config.yaml
horizontal_flip: true
norm: "batchnorm"
init: "kaiming_normal"
optimizer: "adamw"
lr: 0.0036
grad_clip: 1.0
epochs: 44.6
weight_decay: 0.03
Rows from block 3 of a small image colorization model, named by matrix and row number. Each number is 200 + 40 x the weight over its row's rms, rounded and kept within 0 to 999. All counts start at 0.
Before each channel's rows are labels from the 100 images, of 14976, where the channel reaches its highest value: "strongest on" is what is common among them. Only what is clearly more common there than usual is listed. The data: made-up ball-and-stick molecule models. In brackets: how many of the 100.
# conv: 3x3 conv (model.blocks.3.conv.weight, 80x80x3x3, each kernel summed), inputs 0-79

strongest on: space-filling (86)
conv.47,176,138,155,255,198,172,182,187,196,143,185,224,245,184,171,157,142,195,247,234,221,180,148,195,204,212,184,171,180,157,172,184,185,227,197,162,194,137,158,110,150,144,153,149,194,194,193,168,145,176,157,204,150,202,192,152,196,208,175,159,209,83,170,199,270,203,216,141,152,129,216,211,209,73,251,186,217,156,192,224

strongest on: dark backdrop (87); balls: three (32)
conv.66,248,140,231,226,212,212,245,218,181,262,146,202,208,139,199,188,171,93,184,171,229,235,257,235,176,173,163,224,253,163,169,177,216,203,227,172,157,200,239,177,162,225,173,118,161,193,212,118,172,127,164,232,160,198,219,206,184,210,176,148,220,155,225,166,208,170,149,189,154,82,187,230,230,181,211,193,204,86,179,172

strongest on: small balls on sticks (69)
conv.51,226,230,148,202,172,173,280,139,209,188,208,173,179,91,241,234,202,212,224,249,164,153,134,100,226,226,107,147,200,201,210,189,196,243,253,154,157,188,174,207,197,166,187,276,178,188,213,197,189,276,199,206,210,227,182,186,246,198,251,199,210,225,181,268,121,109,226,150,169,234,232,161,233,224,186,199,247,213,221,198

strongest on: green ball (73)
conv.7,146,152,198,189,161,200,197,204,189,194,101,180,204,210,179,219,199,181,221,203,208,201,153,186,190,199,249,138,117,204,214,161,213,172,108,234,135,169,214,146,204,180,198,170,285,164,204,155,197,206,147,251,175,133,126,165,164,230,138,187,126,189,229,157,174,243,205,174,133,139,161,233,140,165,198,231,131,183,250,163

strongest on: dark backdrop (91); space-filling (65)
conv.3,164,224,195,252,165,171,251,183,195,208,204,224,275,187,233,201,206,203,198,212,154,235,208,181,239,221,205,203,167,186,237,212,221,220,190,216,231,185,203,219,252,218,97,145,210,177,209,167,235,83,260,238,226,221,129,211,259,209,187,166,224,154,214,122,177,61,225,259,179,187,244,226,210,149,197,254,199,282,230,191

strongest on: space-filling (65); balls: three (31); balls: four (29)
conv.50,238,194,168,191,168,222,194,151,201,191,193,175,234,255,218,180,244,191,257,233,243,192,225,155,218,208,186,166,231,221,284,192,211,229,247,263,66,248,192,238,236,265,178,104,254,184,176,176,229,202,143,195,227,203,261,258,213,255,195,190,233,192,224,183,179,206,183,273,180,205,224,277,283,171,152,266,217,212,231,201

strongest on: dark backdrop (99); small balls on sticks (69)
conv.18,221,264,167,193,150,185,160,241,148,199,207,198,191,183,193,248,142,205,182,178,238,211,169,239,188,172,142,188,251,215,205,242,174,210,293,250,216,193,205,163,138,191,247,212,220,270,211,127,173,185,170,187,202,228,250,210,201,284,174,228,338,122,168,173,233,200,212,220,183,190,206,223,282,177,176,199,292,224,192,249

strongest on: small balls on sticks (61)
conv.74,201,143,217,257,181,93,224,228,189,274,164,145,182,178,175,199,171,146,137,250,202,207,202,116,192,195,247,224,204,137,184,182,229,210,221,154,177,157,173,212,169,174,148,227,177,165,202,159,235,110,224,169,164,200,182,177,205,245,185,159,188,181,217,267,92,196,181,176,195,99,201,238,203,172,163,181,223,173,239,131

strongest on: space-filling (61)
conv.75,177,196,183,205,153,218,258,205,206,191,165,231,224,215,173,185,197,154,296,188,238,188,145,245,218,209,188,184,268,211,176,173,183,239,240,241,238,196,193,91,203,173,233,129,268,220,230,171,245,71,134,189,187,176,223,256,176,189,153,143,183,268,167,88,196,196,228,167,185,185,209,187,246,225,190,233,230,181,216,201

strongest on: space-filling (61)
conv.62,243,157,231,115,176,146,177,256,220,120,109,201,220,147,160,152,169,175,169,209,212,215,256,200,101,178,249,183,236,148,158,149,170,210,219,186,207,183,177,194,198,201,223,208,187,173,154,138,225,224,171,188,163,200,285,199,102,229,150,235,248,190,158,212,209,185,183,194,237,154,155,174,245,243,168,208,228,287,207,211

strongest on: balls and sticks (79)
conv.10,221,81,229,203,197,223,185,183,220,180,171,166,237,229,220,240,258,165,216,205,236,124,161,204,203,219,162,160,232,159,185,143,127,207,185,231,154,188,233,107,151,175,181,160,227,188,211,231,122,189,152,164,129,196,210,189,194,243,189,143,194,224,171,166,248,219,223,195,183,181,191,182,218,184,213,163,196,235,357,174

strongest on: dark backdrop (98); small balls on sticks (76)
conv.72,185,194,67,176,179,183,227,172,190,194,194,210,220,154,226,205,158,187,225,140,192,192,207,212,235,226,90,231,226,191,205,195,153,260,268,197,137,152,165,148,103,169,197,213,198,255,172,193,149,206,205,166,154,246,151,195,231,236,204,236,245,150,200,238,212,165,162,222,183,164,273,210,289,187,182,177,268,242,194,228

strongest on: small balls on sticks (92)
conv.67,155,279,213,109,143,210,179,184,117,265,196,201,186,203,111,94,256,154,177,203,134,150,168,219,194,156,220,166,184,209,197,164,170,189,198,210,156,220,242,263,200,210,99,229,206,215,177,214,184,199,174,189,171,188,150,267,224,211,168,218,168,273,148,207,158,234,231,181,214,231,210,206,192,212,106,218,197,183,170,201

strongest on: dark backdrop (81); space-filling (70)
conv.53,246,191,161,237,202,134,181,104,208,180,214,198,238,198,200,172,209,203,219,201,218,195,191,151,235,225,201,172,185,182,214,211,203,252,212,151,170,207,165,185,196,213,105,74,185,189,215,175,204,15,208,204,199,229,204,178,238,215,182,173,200,178,180,76,219,177,197,181,228,168,254,254,212,190,207,186,210,228,215,190

strongest on: space-filling (92); yellow ball (73)
conv.42,119,217,220,160,144,192,269,292,190,182,117,214,213,232,191,152,156,163,212,173,175,188,189,136,154,166,190,196,229,208,241,223,241,183,200,180,193,248,223,216,227,233,170,130,194,150,209,118,248,159,190,219,243,150,174,182,142,180,216,244,210,196,261,250,166,108,206,243,154,162,155,147,215,188,212,241,181,137,132,183

strongest on: small balls on sticks (60)
conv.27,249,189,190,195,175,221,129,295,187,266,173,179,186,243,167,146,179,231,199,285,179,256,175,216,225,172,199,236,97,241,147,205,169,181,200,213,139,169,223,250,223,200,200,110,168,222,169,122,222,256,154,174,222,189,209,208,177,173,204,179,164,228,221,166,245,243,123,228,206,148,200,220,163,146,193,217,195,178,104,219

strongest on: space-filling (97); balls: three (32)
conv.60,183,233,228,285,70,189,182,249,169,203,158,244,195,192,196,213,191,167,215,232,191,247,214,151,205,178,194,191,245,204,171,230,201,226,238,228,282,200,200,172,213,263,216,197,194,193,261,178,241,132,225,210,245,200,214,153,209,234,205,32,227,193,200,174,211,167,205,232,246,166,210,245,218,160,234,217,216,279,226,252

strongest on: dark backdrop (98); balls and sticks (71); yellow ball (68)
conv.1,182,172,147,223,210,251,166,205,262,141,231,179,204,225,273,261,215,138,175,216,195,134,234,181,256,246,178,204,198,188,169,153,168,211,187,211,135,187,197,157,218,245,191,163,201,187,204,254,133,162,213,156,196,219,171,183,278,236,299,193,170,201,156,90,207,201,228,249,176,247,231,139,178,249,171,164,183,264,256,162

strongest on: dark backdrop (100); yellow ball (76)
conv.65,192,190,177,241,187,189,209,153,263,187,217,194,247,196,201,162,164,191,248,189,218,196,182,163,274,291,202,186,207,203,181,201,203,317,235,140,178,171,186,173,236,206,97,167,194,211,209,177,201,138,239,217,211,263,203,136,303,206,234,168,200,148,161,126,236,180,232,186,196,186,323,164,234,180,225,174,231,200,196,190

strongest on: space-filling (87)
conv.38,190,214,178,167,124,251,228,106,198,210,191,94,191,158,180,211,236,180,259,213,227,228,208,194,200,185,207,121,143,218,148,234,202,228,211,232,282,153,189,217,201,189,164,291,247,199,214,120,233,187,200,208,242,210,83,175,202,161,209,134,215,239,229,249,182,170,224,191,219,180,215,159,217,230,194,239,194,138,218,138

strongest on: space-filling (83); balls: three (27)
conv.22,208,214,210,139,228,109,123,91,196,229,182,210,137,102,244,277,186,165,241,120,253,186,193,244,174,193,195,231,189,215,186,222,224,198,209,234,83,218,235,200,196,207,226,245,224,233,246,225,161,278,175,202,189,168,206,232,142,223,220,186,181,222,248,207,210,171,142,204,185,160,168,169,222,226,198,234,228,161,159,202

strongest on: small balls on sticks (81)
conv.31,185,206,219,182,169,183,184,195,148,202,199,191,211,208,182,193,251,145,177,196,163,127,198,284,150,150,218,147,260,167,166,161,145,177,197,229,215,233,195,169,165,195,174,258,189,206,177,165,230,181,159,187,164,186,214,411,155,207,138,199,242,237,157,203,178,201,213,197,215,205,161,264,227,210,155,198,207,146,177,212

strongest on: small balls on sticks (63)
conv.76,155,272,129,173,196,187,134,181,201,228,214,222,251,199,210,226,218,175,171,209,227,207,109,226,206,197,111,175,107,202,180,211,226,185,169,227,160,223,214,187,128,102,168,119,176,218,165,266,182,190,155,183,175,209,118,188,202,201,205,240,182,224,219,208,271,189,231,247,261,231,207,182,130,188,228,248,198,235,213,274

strongest on: dark backdrop (100); balls and sticks (66)
conv.35,237,201,142,138,242,55,147,113,202,206,239,242,196,108,210,167,268,157,180,187,185,186,183,273,191,206,155,224,175,198,181,211,204,192,209,175,142,207,232,210,204,218,161,247,195,242,190,264,160,267,151,208,160,216,114,247,217,268,192,249,221,177,187,243,175,188,161,213,177,254,197,245,200,175,193,222,206,177,199,235

strongest on: space-filling (98); balls: three (32)
conv.78,248,128,188,309,202,179,193,172,194,188,221,133,156,191,141,196,140,234,192,277,285,194,198,189,217,183,257,239,151,196,211,205,239,192,200,198,152,132,126,207,224,205,190,162,186,187,201,170,195,175,188,205,182,197,135,148,193,155,181,184,194,172,230,214,205,264,187,178,278,93,209,163,174,195,127,202,197,210,172,102

strongest on: dark backdrop (100); balls and sticks (82); balls: four (34); balls: three (30)
conv.29,153,228,141,226,182,204,210,213,156,235,173,225,215,169,157,172,156,193,244,213,191,142,124,177,196,177,166,248,274,156,148,173,179,206,204,177,202,306,184,141,110,92,252,207,159,199,219,165,211,135,136,138,163,186,192,207,183,177,158,196,216,241,193,122,225,159,252,133,181,187,192,186,194,142,203,206,212,172,158,203

strongest on: small balls on sticks (75)
conv.0,160,206,154,178,182,194,206,171,231,117,150,222,234,170,185,247,181,125,213,211,168,111,142,218,194,212,156,210,149,156,191,150,167,205,189,254,150,163,161,81,112,140,220,209,233,203,198,232,143,249,185,199,102,192,161,161,173,212,231,177,198,206,207,216,221,179,189,192,218,149,189,123,172,196,216,236,209,254,222,264

strongest on: dark backdrop (91)
conv.44,212,179,202,143,215,171,228,140,262,200,178,283,155,189,249,261,173,113,241,203,160,206,214,192,209,266,192,205,202,208,232,209,209,247,243,197,169,253,186,190,207,132,166,265,222,242,218,185,176,153,225,201,157,213,110,143,196,241,208,225,202,186,273,185,156,182,101,184,152,161,201,168,274,136,187,208,201,256,199,127

strongest on: dark backdrop (100); balls and sticks (77)
conv.69,195,203,174,200,184,210,192,150,140,241,249,286,288,235,148,214,197,203,208,169,176,197,166,276,204,174,168,139,204,207,236,225,206,197,200,192,162,215,174,179,128,159,207,194,172,268,162,193,163,159,133,227,182,203,137,269,189,218,119,163,243,187,214,174,301,159,228,107,174,172,203,232,230,121,231,191,200,174,144,200

strongest on: dark backdrop (97)
conv.39,198,243,191,203,173,204,251,199,181,194,196,220,199,139,198,217,195,217,138,222,201,147,160,231,189,166,197,223,258,194,139,169,210,198,203,174,196,252,213,160,202,190,251,196,119,211,183,271,153,296,108,199,154,196,258,224,183,157,169,222,267,256,211,194,223,113,217,103,141,289,180,119,203,210,165,163,235,194,187,216

strongest on: dark backdrop (98); space-filling (66)
conv.33,189,212,204,216,190,76,104,169,186,217,217,206,166,137,205,194,182,171,220,260,178,179,167,184,173,211,213,193,257,163,247,150,179,215,246,232,136,181,204,216,158,156,167,198,228,225,235,164,160,79,141,175,161,216,187,227,198,248,200,178,208,173,196,106,140,191,188,290,201,165,194,246,252,175,178,238,226,143,179,185

strongest on: dark backdrop (100); yellow ball (98)
conv.70,213,190,163,220,224,202,213,170,236,208,237,195,215,197,210,178,173,188,230,176,214,169,185,172,299,258,174,223,209,175,199,168,154,313,271,155,172,216,222,177,179,179,174,206,170,218,201,197,181,225,217,135,176,289,240,170,334,208,251,232,229,154,182,211,195,210,218,195,203,206,360,187,251,196,200,180,240,220,196,189

strongest on: space-filling (98)
conv.71,249,209,247,168,171,103,216,234,216,208,157,198,139,175,196,191,133,298,207,205,157,190,231,192,133,160,292,238,188,204,187,224,263,200,223,211,176,249,219,242,277,191,223,210,215,182,222,215,250,245,190,249,190,183,224,214,110,194,229,167,202,151,213,215,183,116,139,207,194,118,162,206,206,276,201,233,210,183,135,186

strongest on: space-filling (92); dark backdrop (86)
conv.57,172,193,301,282,231,177,175,173,216,233,192,212,198,146,213,213,193,199,230,197,254,208,214,218,194,208,195,229,233,175,212,193,213,244,250,182,182,249,247,233,158,190,256,211,159,229,285,143,140,229,191,170,166,232,275,210,194,178,244,195,245,160,302,174,126,133,153,201,183,162,218,197,241,176,295,237,251,185,167,270

strongest on: space-filling (100); balls: three (34)
conv.34,199,240,246,203,170,127,203,218,159,211,192,177,206,190,154,178,200,189,227,177,192,287,227,226,173,171,274,167,160,270,263,265,294,203,209,182,219,185,176,285,261,253,153,224,206,201,208,177,208,186,166,283,238,193,185,255,156,202,100,218,193,153,207,232,191,199,167,183,233,89,192,271,212,231,231,235,197,188,189,191

strongest on: space-filling (88)
conv.49,164,192,195,252,144,153,209,276,153,244,228,274,172,267,157,187,162,195,198,202,91,218,179,156,213,152,208,265,277,238,171,204,247,167,180,258,221,252,203,221,201,195,255,191,198,187,215,246,236,153,147,195,237,157,219,210,174,141,197,168,179,191,282,154,209,187,153,217,207,176,170,133,168,192,212,251,174,142,124,219

strongest on: dark backdrop (97); yellow ball (71)
conv.2,166,189,255,205,190,231,175,170,252,226,231,182,239,257,208,134,227,129,216,177,190,189,236,164,285,273,231,177,200,181,175,153,198,266,211,124,173,225,222,209,240,213,91,161,166,194,219,219,190,160,244,193,181,249,218,178,323,211,235,174,188,169,171,199,215,259,240,196,204,226,314,204,208,200,250,180,208,253,207,196

strongest on: space-filling (100)
conv.5,170,194,274,258,142,182,161,242,214,221,209,204,236,196,138,157,237,228,228,186,161,300,164,202,221,205,225,187,155,219,185,236,265,234,210,205,177,120,171,214,198,180,234,177,198,206,184,170,230,179,191,294,223,214,191,164,206,194,176,44,217,252,197,156,213,188,204,173,275,106,223,231,211,157,245,232,196,223,180,206

strongest on: space-filling (96); dark backdrop (86); balls: three (25)
conv.30,155,197,285,280,234,175,205,212,256,226,190,219,244,182,210,196,147,190,237,186,210,238,239,191,214,232,190,211,228,186,237,183,232,273,227,147,191,226,251,227,196,221,240,199,165,213,244,143,138,202,215,223,192,235,235,174,212,177,228,182,227,136,301,170,158,99,149,209,165,148,246,138,230,201,306,235,231,179,180,265

strongest on: small balls on sticks (69)
conv.28,233,68,173,210,189,226,198,149,205,222,195,228,211,199,230,241,197,208,217,231,257,207,178,138,225,222,191,185,118,200,253,156,182,167,163,196,162,146,230,184,223,203,181,220,218,168,192,123,164,282,208,216,195,185,154,175,230,236,215,200,151,237,206,256,132,200,167,206,142,255,202,159,175,94,286,186,139,185,257,162

strongest on: small balls on sticks (66)
conv.43,191,195,136,243,242,191,185,197,192,124,237,209,225,187,193,182,363,203,159,201,205,182,172,255,224,197,146,224,177,221,170,221,148,170,171,194,203,181,137,169,201,222,213,221,207,226,197,281,181,207,176,176,211,203,187,271,236,299,167,223,193,267,105,207,194,243,214,185,211,256,198,263,156,212,194,158,169,196,277,175